Weights of a small contrastive audio-text model.
Model: log mel input, encoder activation quick_gelu, encoder patch size [4, 4], encoder depths [2, 4, 2].
Training: muon at rate 0.0029, 3300 steps, batches of 128.
Data: trained on simulated sounds of rotating machines with and without faults, 39062 training examples.
Rows from block 5 of the audio encoder of a small contrastive audio-text model, named by matrix and row number. Rows with one number within an expert belong to one neuron, the router's apart. Each number is 128 + 32 x the weight over its row's rms, rounded and kept within 0 to 255. All counts start at 0. After the name is the row's rms in percent of the matrix's.
Before each expert's rows are labels from the 100 clips, of 14976, where the router gives the expert most weight on average: "responds to" is what is common among them. Only what is clearly more common there than usual is listed. The data: simulated sounds of rotating machines with and without faults.
# router: slot weights (encoder.blocks.5.mlp.router.weight, 16x192, trained with AdamW), inputs 128-191
# up: expert up (encoder.blocks.5.mlp.up, 8x192x192), inputs 128-191
# down: expert down (encoder.blocks.5.mlp.down, 8x192x192, transposed), outputs 128-191

# expert 4
responds to: piston engine
router.8 088 [134 102  86  90 128 108 107 155 148 154 157  64 135  94 154 103 118 150  90 141 158  93  72  88  91 105 186 104 103  89 130  90 142  86  75 161 143 140 164 167 151 140 106 133 158 106 136 109 124 143 151 112 143 148  91 178 119 174 150 177 128 137 133 203]
router.9 078 [171 123 104 104 143 137 135 144 152 139 127 130 153 107 133 142  40 157  93 114 144  79 131  81  65 140 122 105  93 103 125  89 151 116  85 105 144 104 164 172 108 166 119 155 191  95 127 163 113  90 113 120  98 128 104 163 140 156 133 112 160 117 155 169]
up.10 092 [164 148 140  84 110 136 126  94  94 173  57 101 156 128 117 149  95 174 142 147 109 177  75  85 164 146 181 120 144 112 129 107 105  90 123 150 152 161 145 190  86 114 197 145 142 102 142 141 149 156 127 139  78  90 110 118 158 113 142 100 189  87 114 107]
down.10 087 [101 109 110  80 171 124 105 151 105  73 113 180 150 127 128  90 154 158  94 183 176 135  88 123 153 185 118 153 149 207 154 146 148 132 186 132 136 164 151  94  97  87 176  92 141  99 103 154 112 121  95 125 124  51 151 137 193 144 124 125 146 108  73 148]
up.11 114 [150 161 128 165  88 186 145  89 123 106  73 101 139 124 126 131 162 145 124 113 156 179  86 122 190 187 100 147 146 102  75 153  87 156  73 114  76  77 165  95 213 158 130 146  93 140 163 148 101 135 116 148  94 114  83 132 105  79 129 160 119 162 106 120]
down.11 119 [151 145 162 157 114 112  91 136 170 102  85  98 132 114 162 147 215 153 126  57 102 164 154 137 121  51 116 178 115 103 112 174 104 123 105 120  83 179  28  82 160 172 171 161 117 135 134 103  61 129 106 119 195  54  94 173 162 180 142 209 122 101 174 123]
up.12 080 [148  81 122 144 189  70  53 156 184 107 117  83 162 166 117 157 113 168 124 138 128  98 135  90 101 171 143 141 115 126 133 142 119 122  79 168 160 125 150 185 114 105 125 150 115 147 116 159 111  40 152 107 135 148  82  91  67 117 155 106  96 162  83 126]
down.12 084 [ 86  84 162 160 145  60 106 138 162 142 114 141  64 109 155  83  80 179 119 112 153  52 124 155 207  97 120 125 113 179  36 152 113  92  97  95 170 159 122 142  59 110 173  75 120 147 113 117 192 139 183 119  83 125 162 110 171 154  71 127 184  63 142 109]
up.13 104 [147 110 123 118 123 119 159 188 116 156  86 129 128 156 139 199 114 133  52 151 131 165 111 130 150 149 123  45 132 147 100  79 134 182 131  50 132 101  82  75 105  93 141  90 170 148 132 115 130 169 137 216  88 133 140 125 157 137 139 145 132 137 144 143]
down.13 104 [146 187 123 126 124  92 123 145 152  97 170 209 130  93 169  94 149 172 114 172 163 175 154 125 106 139 136 119 109 161 232 119 129 120 168  98 133 172 170 144 145 151 116  80 120 118 149  95 120 141 103  74  96 184 108 129 113  93 128 128 161 178 146  90]
up.14 093 [149 189 158 126 113  99  95  45 139  95 118 192 143  79 150 178 136 107 158  89 119 152  89 128  88  90 152  74 106  88 134  91 187 119 107 110 103 125 128 167 159  51 144 131 126 129 152 188  94 122 141 147  78 116 127  96 138 143 103 100  99 123 110 177]
down.14 102 [104 101  88 126 116 187  90 152 209 196 144 144 160 147 174 139 113  86 118  87 107 103 119 142 122 124 100 144 133 127 129  80 186 116 158 130 127 183  92 130 144 116 127 107 110  93  85 162  95 123 112 110 127 127 125 149 150 187 139 129 141 142 140 134]
up.15 092 [100 130  80 125 170 134  81 161 115 108 149  85 192 147 138 159 124 114 115 189 108 142  89 154 161 183 116 205 141 174 137 133 143  73 140 121  94 140 136 140 165 139 146 158 133 110 153 175 136 173 110 165 114  91 136  97 182 159 153 160 158 128 132 195]
down.15 101 [142 152 126 122 150 153 128  95  94 103 124 116 102 155 140 111  94 104 155 174 125 176  86  99 130  57 150 172 140 125 136 114 107 193 118  57 133 131 146 116 136 140 132 129 122  51 172 112 125 167  83 103  76  96 154 151 164  81 186 169 134 100 138 180]
up.16 101 [116 127 155 111 111 128 175  94 123  97 175 114 128 101 150  96 100 134 163 167  97 112 161 157 166 161  86 152 117  78 188 127 109 161  50 133  88 142 121 115  77 185 163 109 114 101 106 136 122 102 162 108 156 125 114 107  81  68 115 142  81  67 115  68]
down.16 110 [ 99  49 133 212 131 106  78 133 176 130 176 100 137  86 214 119 136 141 141 150  88 134 139 157 107 138 103 179 136 138 103 100 154 128 112 127 130 125 116 158 119 141 118 133 115  95 141  78 176 111  87  89 127 106 117 157 153 153 149  86  84  96 114 157]
up.17 113 [144 138 165 145 156 164 116  42 134 134 112 147 140 107 120 133  40 102  68  93 130 116  73 157 120 149  91 107 100 223  77 130 185 106 157 151 141  91 120 127 161 155 139 121 134 119 134 149 108 177  94  74  90 137 122 142 127 110 152  96 111 150 175 148]
down.17 107 [ 96 132 168  89 116 152 135 150 162 158 131 147  61 102 121 119 169 169  70 148 135 117 104 108 124 162 174 152 190 111 107 134 136 131  76  88  71 103  99 133 173  93 152 150 155  91 150 119 100 129 143 129 155 109  95 156 132 124 117 105 102 113  10 125]
up.18 102 [ 85 193 138  86 173 135  87 139 142 151 110  92 114 118 144 109 123 139 124 152 111 170 195 111 150 129 156 130 122 143 153 161 184  91 106 116 145 144 202 172  84 173 124  87  77 127  57 179  92 109  89  79 132 134 139 139 148 177 131 111 132  89 166 181]
down.18 101 [137 109 127 125 171 112 124 110 176 172 108  97 102 123 126 128 118 124 122  96  58 129  94 175 126 144 139 110  96 209 161 170 149 153 128  66 118  93 140  98 149 165  65 110 136  98 110 119 134  57 118 128 129 103 195 146 116  59 168 135 152 186 142 126]
up.19 111 [107 136  99 116 152 119  58 154 143 113 125  70 102  98 226 196 125 173 113 167 104  81  58 157 117 108  98 159 141  70 104 136 112 125 107 127 152 116 135 114 123 145 129 127 132 136 140 167 178  93  73 133 160 128  86 127  86 218 169 113 169  21 180 193]
down.19 113 [150 107 158 112 166  97  93 136 182 151 181 163 122 185  95 102 153 149 104  95 137  77  85 144 143 114 121 119 163 113 167 125 144 104 146 124 122  91 110 149 135  90 137 129 115 136  92 126  95 165 171 174 132 130 169 179  71  88 163 154 115 175 105 126]
up.20 128 [118 112 110 152 143 128 178  99 128 141 172 103 118 142 164 184 216 123  67 196 143 110 144 133 202 120 127 157 146 153 137 172  98 106 150 138 136 114 143 150 105 110 186 108 140 159 100 162  94 127 144  72 130 129 120 132  91 154  82 183 109 142 113  76]
down.20 122 [122 138 106  57 116 123  62 117 128 137 143 152 132 198 113 118 140 137 143 112 133 120 175  90 102 173 147 201 114 120 121  89 185 149 156 155 185  64 115  98 144  87 121 193 104 221 151 165 123 137  93 141 146 136 138 144 141 156 140  64 126 120 168 157]
up.21 107 [255 121 136 155 103 158 151  40  94 134  87 123 176  97 133 201 150 121  88 123 148 115  91 113  95 163 122 114  89 112 148  59 120 159  97 103 144 136  90 137 173 128  55 145  73 199 110 167 104 138 150 117 118 161 102 102 146 100 160 127 108  94 168 152]
down.21 113 [145  79  93 127 111 118 104 120 147 117 139 112 142 143  94 149  86 136 127 109 131 128  93 161  64 157 156 138 162 115 130 109  87 107 114  63 170 192 154 146 139  56  92 138 184 170 108  99 180 137 100 145 163 136 119 194 140 113 150 135  89 150 113 127]

# expert 1
responds to: muffled (low-pass); gearbox; electric motor
router.2 114 [194 131 153 144 175 102 107  71  83  80 120 119 137 159 151 118 199  82 149  94 105  42 118 143 139  96 175 128 121 116 192 160 105 128 121  93 140 109  80 106 161 137 123 172 122 129 150  87 160 165 159 138 110 150 151 155  83 131 119 139 111 139  72 136]
router.3 107 [164  88 204 128 134 118  77 114 104 181  97 142 149 133 111 133 141  72 164 129 100  53 141 144  74  95 138 115 116 122 207 173 120 142 142 103 140 112 178 150 163 133  90 120  72 151 177  80 149  63 147 147 142 137 134 140 124 171 116 145 141 162 109 168]
up.10 126 [ 79  67 151 140 105 169 110 142  77 139 171 103 132 138 160  63 128 127 131 132 101 109 142 142 155 140  91  91 124 162  69 187 184 131 110 106 138 141 129 116 152 160 199 104 149 119 176 113 110 116 140 173 115 181 113  90  65  65 138 110 138 149 105  91]
down.10 130 [161 115 163 119 138 142 118 116 120 129 107 166 156  96 112 123 128 100 114 133 142 186 109 110 119 106 132 126  87 109  77  96  74 121  83 101  99 141 158 133  88 142  92 108 126 119 122 153 156  99  67 129 137 147 209  74  77  88 111 137 169 189 106 166]
up.11 118 [ 89 157 136 148 113  86  85 156 143 103 145  59 187 111 176 129  97 138 143  67 138 133 156 125 159 171 191 140 172 128 167 145 126 100 211 125 127 115 130  90 116 122  83 126  48 186 161  97 115  61 102 100 133  85 139 115  94 150 146 130 173 197 141 120]
down.11 115 [132 132 164 114 148 118 112  85 104 113 162 104  92 120 200 151 119 169 188 127 204 121 145 100 126 111 191 152 140 170 119  98 154 152 141  81 103 171 131 152 102 112  99 103 121  99 133 153 150 147  90 140 136  67  82 164 121 113 123 129 169 120 137 163]
up.12 103 [160 107 123 140 135 153  84 177 135 123 154  75 160 126 116 121  70  98 142 123 146  97 122 132 194 141  70 172 116 160 106  98 128 112 172 158  99  82 125 130 154 125  88  98 116 134 152 127 163  56  64  39 171 127 169 130  95 109 177 178  84 111 112 132]
down.12 096 [122 181 136  67 132 108 174 102  67 105 130 102  99 158 173 120 117 133 163 135 126 132  68 120 121  52 163 132 127 179 136  99 115 146 149 192 145 156 155 123 144 152 130 154 153 122  67 175 130 101 122 162 125 106  75 115 120  82 182 118 131 190  99  85]
up.13 113 [113 142 202 111 166 156 143  95 142 124  93 102 183 117 127 142  33  98 138  40  85  76 142 136 134 147 119 101 100 173  98  24 134 155 102 161 151 117 123 141 115 152 125 132 117 136 138 142 146  98 155  54 127  76  58 178 137 146 162 153 120 145 136 152]
down.13 114 [159 150 114 135  97 114 159 159 159 132  32  81 171 101 126 137 110  94 112 139 140  85 113  83 137 162 116 155 139 120 182 156 109 119 165 115 151 168 114  87 155 112 114 100 117 121  98  92 130 122  88 134  83 122 175 103 136  79  99  82 160 104 155  95]
up.14 104 [145 153 136 148 147 152 117  82  66 123 133  83 100 115 161 162  96  81 178  90 140 132 155 121 134 187 169 130 111  93  99 128 175 118  97  97 141 116 130 152 124 130 131  91   1 130 158 122 125 157 138 125 148 152  82 162 141 189 173 113 107  82 155 103]
down.14 105 [110 136 154 129 121 116 131 186 122 140 117 125 144 140 147  94 146 108 142 198 117 155 181 150 136 165 138 128 126 156 202 151  97 114  39 140  93 172  83 105 105  82 146 131 113 125 115 150  79  87 104  84 137 196 123 167 120  91  88  99  74 122 146 135]
up.15 105 [120 111 124 129 161 174 153 214 105 118 143 137 101 126 183 148 169 126 107 133 156 129 148 147 139  91 154 137 131  86 143 105  72 119 187 135 105 186 124  71 115  79 170 132 179  77 150  93  99 108  27 175 119 113 126 153 104 137 149  91 148 143 140 104]
down.15 101 [158  90 166 151 102 122 110 142 161 102 142 117  96 154  92 160 155  82 142 175 132 156  97 136 137 151 123 108  75  90 105 138 141 123 214 149 150 100 133 139 214 146 139 134 128  94 119 112 121 127 135 116 139 114 184 137 108 111 138  78  79  88  95 110]
up.16 113 [158 104  50 158 105 140 161  76 133 115 167 135 129 183  36 154 204 151 137 114  96 141  90 159  66  84 124 107 136 129 122 102 129 162 148 117  94  95 137 126 112 153  85  93 167  82 120 163  92 154 137 152 129 194 129 115 148  68 130 150 114  43 163 208]
down.16 109 [165 130 117 113  86  70 135 222  93 154  92 174 101 113 136  70 182 110 125 173 128 140 156 175 160 109  75 134 118 107 101 123 114 147 179 125  99 141 122 169 137 130 171 146 162 163 153 207 164 156 141 150 153 181 122 154  85 212 171 130 108  95  82 134]
up.17 107 [132 183 128 142 140  93 180 120 119 107 128 124 103 139 141 118  83 220  63 100 141  69 157 107  77 119 124 141 112 143 173 125 176 175 118  86 131 147 131  95 171 147  92 152  97 102 145  82 130 159 117  86 180 158 137 138 136 119 137  85 172 172 135 133]
down.17 100 [133 106 100  90 175 149 129 112 130  92 107 102 156 171 128  63  54  96 156 103  95  87 125 100 168 128 161  70  67 113 182 154 104  58 187 183 127 172 110  59 123 107 118  87 160 120 113 169 122  96 167 176  76 102  97 108 138  62 135  98 150 158 109 128]
up.18 096 [112 162 130  96 166 144 135 128 193  68 120 111 125 123 162 150 132 138  96  48 152 158  44  62 125 138  95 153 129 137 147  89 130 140 107 110 160 127  87 108 148  65  77 144 156 169 128  95 158  76  86 124  90 129 146 143  84 136 113 181 161 163 160 113]
down.18 099 [121 125 111  96 102 139 178 104 105 130 121  76 151 133 113 142 191 173 108 121 116  88 111 109 112 160  60 140 177 157  66  90 123 149 154 109 137 122 177 128 136 105 180 138 114  74 118 159 159 110 105 146 120  99  62 138 213  89 193  93 127  92 138 141]
up.19 124 [162 107 152 108 125 157 108 186 187 138 129 170 149 118 151 144 124 116 143 176 113 149 164 112 135  83 186 129 107 205 107 137 116 166 163 125 131 121 101 112  92 146  56 165 157 144 147  79 152  78 162 173 107 160  75 132 126 132 157 125 156  79 179  91]
down.19 111 [155 126 185 130  72 137 108 144 157 109 109 153 123 111 143 110  88 101 176 113 123 109  83 186 148 155  98 158 138 114  73 121 148 118 136  82 145 106 152 131 181 136 166 139 154 128 125  78 129 156  97 142 129  82  93 127 110  53 123 131 163 169 105 125]
up.20 094 [147 152 150 117 119  96  88 112 129 107 112 110 126 115 101 152 101 106 142 124 110 160 141 112 145 135  76 113 117 144 117 112 135 162 131 134 127 102 130 130 107 115 157 170 100  92 129  94 153 117  79 111 102 126 135 180 122 191 237 128 170 149 160 175]
down.20 098 [114  99 150 117 126  69  91 102 126  89 145 110 142 133 118 169 132 173 130 123 157  83 156 121  88  78 113  86 126 171 176 137 135 179 122 123 160  75 189 106 168 106 152 133 101 126  63 135 101  86 146 136 112 166 118 136 144  91 141 128 101 128 111 112]
up.21 070 [137 153 167 124  92 141 149 110  87 182 154  85 118 151  98 132 161 127 145 134 204 114 149 143 143 131 132 125 132 123 183 156  85  93 174 170 106 105  86 154 147  82  87 184 109  77 132 137 128 100  53 120 105 146 146  90 146  88 168 114 131 123 114 193]
down.21 069 [132 118  89 123 116 124 143 121 145 126 115  52 143 116  81 105 163 141 167 168 143 168 156 142 111 101 160 153  71 137 131 102 152 139 112 117 158 112 117 117  82 119 157  43 119 179 132 149 148  85 130 146  77  44 110  75 142 134 188 113  90  77 130 176]

# expert 6
responds to: state: faulty; bearing knock; speed: fast; rattle
router.12 112 [172 130  62 104 152 125 110  67 179 120 135 110 154 113 150  96 152 136 143 151  75  69 132 114 104 111  95 150 134 117  86 188 133 186 105 139 130  69 164 137  68 134  99 134 160  98  95 141 115  86 105 124  86  96  87 174 132 140 117 158 121 117 105 104]
router.13 092 [180 115 143 103 122 118 114  71 175 123 149 113 143 164 130 107 167 119 131 166 121  98 102 133  77 138 117 129 125 122  81 159 184 170  76 157 132  99 138 146  81 105  99 157 161 112 119 112 118 138 115 124  95 111  82 161 147  94 124 162 130 156 110 145]
up.10 097 [101  91 146 114 133 179 153 157 182 139 112 100 154 209  98 107 136 165 137 148 134 157 150  91 124 106 184 152 176 143  90 170 140  72 101 143 111 131 132 136 136 116 103 190 146  94 181 126 135 138 110 121 132 130 165 166  98 151 135 131 101 129 126 120]
down.10 097 [160 145 152  97 195  73 151 136 184 132 169 113  86  78 128 127 145 136 121  97 111 164 140 169 146 107  90  90 101  93 149 143 135 142 167 148 118 115 120  99 164 135 158 168 134 175  73 161 122 129 119  85 107 108 183  92 170 134 158 190  99 179 110  99]
up.11 093 [134  87  92 135 191 123 151 151  94 143 140 111 138 116 124 119 161 153 165  87 100 143  83 160 139 122 124 133 152 153 139 150  79 123 137  99 152 160 152  75 102  64 110 124 162 118 143 135 116 153  78  50 122 154  68 143 141 202 113 141 151 128 127  54]
down.11 091 [121 133 133 111 178 113 153 119 135 171 157  48  99 124 120 102 183 162  87  94 162 164 110 157 123 119 109  43 175 146 152 113  96 139  94  75 145 165 121 165 101 122 106 169 154 116  73 115  51 156 184 140 145 113 132 114 135 163 181 136 150 134 106 194]
up.12 112 [ 86 125  90  80 174 110 135 205 148 132 133 154 106 151 107 114  93 103  89 135 160 112 101 119 101 149 155 157 157 137  84 140  64 133 149 129 131 147 130 145 116 114  92 134 154  94 153 137 149  94 118 115 111 200  93 157 165 111 123 136 168  65 127 144]
down.12 117 [136 143 103 157 137 149 101  79 147 150 170  95 133 142 127  94 131 104 129 128  76  86  99 133 156 125 141  42 137 122 122 173  80  97 155  98  99 106  63  88 123 132 127 123 172 170 180 113 132 214 169 152  94 183  94 134 137 107  92 154 146 126  87  97]
up.13 106 [104 109 174 143 128 124 162 146 184 108 117  95 174 116 100 139 100 158 108 124 209  98 139 126  62 162 146 121 162 166 172  86 188  94 114  87 142 146 119 104  74 132 128 132 165 164 183 116 135 115 168 114 151 144 133 166 129 178  89 138 144 138  97  71]
down.13 098 [151 160  96  87 183 151 206 142 152  63 134 105 134 113 140 137 132 164 124  55 111 121 118 176 113  67 104 128  64 136 133 164 106 168 126 142 178  84 123 120 119 122 129 123 149 149 144 142  85  98 123 163 173 169 135 163 115  84 108 152 128 145 130 153]
up.14 105 [122 161 128 121 178 123 130 109 132 161 108 144 106 123 154  83 112 109 147 128 202  86 128 158 151 148 178 181 100 154  88 166 159 160 102  89 112 112 142 123 154 159  80 162 105 121 159 118 145 148 135 157  96 116  84 108  86 138  90 194 123 107 109 163]
down.14 104 [121 114 126 133  45 122 112 135 165 172 153 141 142 173  69  87 131 108 158 151 149 140 110 136 149 145 111 135 107 131 123 146 110  79 153 129 169 122 161 162 161 139 152 175 116  97  82 208 128 112 136 114  81 139 132 145  62 143  98  99 149  73  85 122]
up.15 097 [154 152 147 124 158 121 106 179 146 108  91 144 128 155 146 157 153 118  78 162 165 111 118 126  75 134 161 147 164 179 178  90 137 100 165 150 122 124 150 151 130  53 103 130 152 149  94  81 115 136 160 109 109 161 105 178  88 148 102 113 117  90 129 161]
down.15 097 [ 84 110 154 136 171 120  78 131 157 125 120 134 116 162 140 114 183 151 142  78 104 117 113 164 153 181  49  85 136 133 151 163 105 132  48  87 138 144 120 120 139 129 144 167 156 115 150 109  82  87 117 104 105 146  95 113 166 107 181 111 180 132 185 186]
up.16 081 [147 105 110 128 115 168  71  70 117  72 113 125 148 121 144 225 170 111 167 168 126 141 168 138 115 142 144 193 151 108 174  47 150 174 138  83  98 105 118 143 151 134 126 133 171 137  99 120 147 116 130 136 160 134  87 133  58 101 111 170 132 121 100 107]
down.16 079 [153 142 163 190 114  86  95 185 185 126 158 151 120 137 108 148 136 158 129  96 131 162  86 137 167  65  80 139 178 104 100 133 135 109 209 160 166 153 137 103  88 148 133 151 118 129 148 140 111  86 131 167 112 116  99 163 100 116  94 119 169 124 141 151]
up.17 104 [ 81  84 122 139  92 152 138 195 111 162 134 137 130 139 110 107 190 129 107  84 120 164 190 137 115 143  76 133 169 113 151 147 159 125 171  93 137 138 144 166 127 103 154 132 156  76 165 149  92  63  63 116 122 100 130 113 120  96 131 127 131 138 112 124]
down.17 091 [106 190 175 122 152  84  61 167  89 155 155 133 132 160 141 110 110 110 101 219 166  89  98  80 127 221 145 171 134 141 113 142 188 122 111  92 210  86 146  86 103 112  95 135 114 113 154 121 167 129 103 138 155  88 141 158 164 137 161 135 103 107 142 103]
up.18 116 [131 108 145 101 150 122  85 106 114  96 139 119 129  88 155 157 115 120 103 164 114  64 127 115 141 141 105 151  84 122 154  91 124 151 157 144 150 142 150 132  78  59 124 127 126 129 218 102 109 162 158 106 129  86 159 181  93 202  90 138 144 108 124 156]
down.18 115 [124 129 130 149  87 135  67 177 151 124 109 162 108 118 122 149 184 166  58 106 112 120 116 135 145 103 118 174 153  90 172  86 104 109 132 162 137 160  94 151 137  70 139  71 107  89 123 192 105 100 149 103  91 120 134 144 133 108  79 100 152 111 170 173]
up.19 081 [ 85  83 149 144 178 119 132 112 114 110 108  84 147 102 166 161 125 165 131 139 138 103 107 112 164 115 156 219 145 135 156  91 145 143 149 126 160 154 122 169 126 113 147 155 157 132  91 175 107 155 165 145  91  57 126 140  88 175 129 160 158  72 152 154]
down.19 091 [122 132 158 144  86  87 107 134 178 202 129 151 103  86 118 129 107 105 104  98 101 166 113 126 130 131  86 113 134 141 159 118 150 131 179  96 121  47  50 147 126  95 122 159 118 161 151 105 131 157 158 186 143 127  66 149  60  55 131 138 133 118 180 130]
up.20 111 [118 171 125 130 139 143 111 138  93 136  99 178 111 121  85 156 146 160 132 134  51 231 102 114  70 113 128 121  97 138 175 144 115 161 227 168 123 114  96 105 147 171  65  52  78 173 121  91 145 171 162 149 157  85 143 132 126  99 156 217 111  87 135 121]
down.20 113 [124 149 154 143  87 128  97 190  97 102 127 136 167 101 114  83  90 124 144 170 113 158  88 124 125 183 153 136  92 138 162 134 172  94 133 119 120 106  69  95 111 126 171  70 155 153 136 118 127 112  97 178 152 119 115 134 158 156 134  97 114 124 139 150]
up.21 095 [142 173  80 132 152  87 151 109 142 121 134 144  94 151 143 132 168 175 110 141 150  56 152 128 119 123  85  95 123  62 117  75  90 151 151 137 183 116 124 158 133 102 162 201 187  73 132 112 134 128 176 118 102 135 109 151 105  45 145 111 121 150  87 103]
down.21 105 [122 196  71 147  62 141 111 126 108 152 152 115 166 157 120  79  83 114 120 150 145 159 128 111 148 146 134 121 131 144 140 111  84 116 127  79  90 164 106  89 102 139 170 111 107  79 117 133 148 143  86 134  73 124 110  92 150 104 142 102 161  78 205 113]

# expert 3
responds to: speed: fast; gearbox; state: normal
router.6 109 [182 115  94 154 145 174  99  82  93 110 137 141 130 122 140 104  99  82  84  63 155 103 198 204 193  89 115 147 129  96 158 139 132 105 147 140 160 144 127 125 109 111 115 136 105 117 184 146 166 120 155 135 141 149 137 163 123 148  86 124 110  86  92 149]
router.7 118 [161  98 102 154 120 188 141  85 129 132 111  96 124 131 141 133 114 125 122  51  91 134 169 143 143  81 117 159 139 115 134 168 139 136 162 100 158 132 106 109 124 125 128 165 124 132 166 166  81 156 167 127 141 158 141 107 141 182 109 117 122  51  98 155]
up.10 105 [118 138 150  82 116 146  93 111 105 113 126 122 119 129 118  88 155 132 129 163 105 160 178 148  71 106 129 127 109 137  81 112 102 112 115 158 121 174 117 156 132 131 145 123 127  92 122 103 133 106 135 103 133 187 157 142 194  59  91 126  71 219 149 167]
down.10 097 [117 155 147 122 162 115  93 136 141 112 170  78  94 121 119 121 117 154  77 121 188 172 162  93 157  72 104 199 201 134 107  70 128 113 130 133 188 103 139 128  98 148 117 130 147 146 106  78 111 113 176  84  93 138 112  99 113 130 122 171 130  42 167 154]
up.11 097 [106 109 125 125 143 123 152 183 141 128 133  92 157  97 145 137 125 100 184 172  55 190 126 101 116 158 120 115  87 129 144 141 106  68  98 156  79 115 134 124 167  93 160 149 149 124  62 158 133 133 119 139 144 156  93 118 158 145 148 156 128 189 139 127]
down.11 089 [114 162 219 123 137 118  79 145 114 154 125 135 148 110  81 133 106 101 111 103 151 144 156  65 137 118 155  76  76 175 158 157 200 112 179 131 130  84 107 121 157 144 115 162 130  13 191 174 137  70 131  58 155 161 183 131 145 147 156 132 187 131 145 126]
up.12 084 [158 188 126 116  83 122 125 116 118 127 124 101 137 169  94  69  87 137  95  75 150 132 131  99 137 208 206 138 135 106 148 119 142 117 116  83 178 151 153 111 161 123 127 131 135  83  71 120 121 149 103 149  96 119 100 173 127 126 168 158  92 114 136  95]
down.12 079 [139 120 133 184 174 113 115 155 116 167 124 108 120 161  94 166 111 109 112 115 106 165 126 135 104  97  88 155  52 144 106 113 115 129 110  87 136 148 136 148 121  95 156 115 126 157 154 124 183 148  85  77 130 181 136 117  66 108 159 138 116 142 165 128]
up.13 076 [119  72 148  98 170 160 138 151 112 139 169 146 163 176 116 143 134 141 112 204 104 162 227 107  98  94 133 110 101 165 105  49  98 167 125 114 100 100 149 144  70 107 131 104  85 190 140  74 173 184 128 183 142 163 123 106 133 182 166 199 144 147  96  87]
down.13 074 [125  74 132 116  75 106 196 142 120 152  87 133 147 155 175 118 125 161 118 166 125  96 153 149 149 185 159 103 125 182 146 107 144 144 162 103 142 122  55 151  93 153  90 162 106  45 116 155 148 140 165 107 131  79 153 120 106 139 191 132 137  98  82 114]
up.14 093 [157 174 119 131 165 131 184 127  29 185 142 143 108 214 140  97  71 102 117  95 163 125 221 124  96 125 138 144 177 144 130 105 125 102 136 120 123 115 174 140 128 185  87 135  73 124 146 189  93 109 113 135 123 126 147 121  96 142 160 148 131 155  90 117]
down.14 104 [165 162  96 107  80 112  87 127  67 104  70  78 147 150 158  76  68 118 153 113 171 125 123 170 120 103 142 170  76 141 111 109 129 112 148 148 115  95 139 150 126 111 172 164  90 107 142 135  86 105 112 118 127 108 120 111 104 136 210 102 134 137  52 126]
up.15 115 [106  86 153 132 155 142 121 109 134 149  97 153 129 133 136 179 165 126 140 190 174 149 113 151 115 107 127 137 150 100  28 128 132 126 208  96 137 150 113 143 126 185 136 150  86 139 152 156 130 119 165 128 137 123 127 131 181 130 125 131 139 178 147 169]
down.15 121 [ 45 128 183 154 100 140 185 118 110 150 152 118 169 102 141 109  81 109  92 136  83 114 140  95 105 117 126 141 172  84 167  79 113 175 143 172 162 125  91 146  99 153 111 157 124 172 113 159 144 105 143 113  51 131  93 160 102 176  75  84 145  43 106  63]
up.16 094 [ 74  81  83 146 179 128  93  97 114 133  79 143 110 138 128 176 143 174 140 143 143 123 151 157  69 115 141 174 170 168 174 142 119  78 110 167 133 127 120 157  65  58 116  79 128  98  66 133 121 136 108 148 155 132 115  99 160 137  94 138 157 123 145 123]
down.16 102 [127 106 105 105 116 143  92 136 176 152 182 139 152 106 157 119 121  51  50 100  97 139 105 121 126 114  77  99 132 132 156  94 149  93 109 119 108 101  92 120 118  62 139 180 143  99 124 147 108 152 154 100  72 128 131 198 104 122 149 101 106 151 126 176]
up.17 105 [126 147 152 150 124  44  92 139 127 114  70  78 105 124 144 120  84  85 162 112 153  94 127 184  61 147 176 138 116 186 184  96 106 148 117 129 125 110 124 147 134 151 135 136 179  88 156 120  92 139 149 143 109 166  75  99  64 154 128  91 138  85 121 180]
down.17 108 [130 112 104 185  94 137  98 143 133 110 114 116 153 136 154 126 131  98 134 137 167 110  94 145 112 212 117 255  51 137 121 145 100 158 132  69 140 132  59 123 179 105 143 180 102  94 132 149  92  75 133 158 153 130  75 122 165 143 116  64 100 125 100 112]
up.18 086 [148 126 178  86 101 110 137 107 170 111 141 153 104  69 151 160 219  87 141 203 129  63 121 172 110 106 136 150 172 100 112 104  41 137 130 111 120 115 155 103 100 105  85 141  98 174 139 217 150  98 137 163 150 105 130 138 132 143 119 131 189 106  99 161]
down.18 081 [111 162 150 159 195 117 178  77  82 117  46 119  95  77 154 171 135 102 130 116 118 120 145  79 136 162 121 175 137 150 160 135  90 107 172 133 107 159 118 143 142  98 121 130 142 130  88 148 108 100 124 142 117  97  74 101 161  89 139  88 107 175 117 150]
up.19 111 [111 131 153  81  59 118 192 138 129 149 113 150 117 154 159 115  93 104 126 125 151 108 134 105 228 132  81 136 143 123 166 133 172 139 105 140  91 108 117 117 120 123 225 162 173 101 124 123 109 143 120 144 117 169 116  97 109  77  69 137 133 164 163 133]
down.19 110 [131 100 155 134 148  85 153 156 177 102 110 135 129 118  91 190  88 115 116 128 127 141 119 129 106 155 122 128 174  98 204 147 182  96 129 134  99 102 150  81 173  87 121  78 132 114 139  79 131 129 130 214 160 108 111 160 136 169 108 103 120 126 153 129]
up.20 123 [120 122  72 108 175 109 178 117  86 142 147 127 113 143 143 153 116 121 176 132  92 141 104 151 128 106 119 168  78 176 125 177  69 152 140 130 170 142 124  76  76 149 204 112 124 154 159 113 159 107 118 113 125 159 100 140 142 143 109 129  92 177  61  99]
down.20 117 [ 84 149 111 157 133  92 167 107 136 110 142 112  74  74 142 106 127 134  93 145 108 161 105 146 122 121 183 140 102 158 116  93 130 165 170 167 177 106 124 154  93 126 134 103  87 160 150  85 152 127 135 134 119 105 190 123 149  77 168 150 150 102 138 119]
up.21 127 [108 158 143 141 122 143 125 128 219 122 161  99 118 133  96 119 107 144 139 137 128 144  48 171 209 159 160 103 122 127  96 105  72  96 110 159 144 139 121 108 102 172 104 138 153 145 148 132 126 123 107 122 141 154 100 136  52 156 162 180 124 158 128  95]
down.21 118 [105 163 183 148 141 101  89 149 107 141 124 123 110 129 178  85 150 155  65 177 165 134 116  97 174 145 162 127 151 145 105  32 122 140 181 103 136 117 115 153  99 171 149 150 104  94  92 101 124 152 166 152 134 118 150  91 124 126 140 124 121 155 153 102]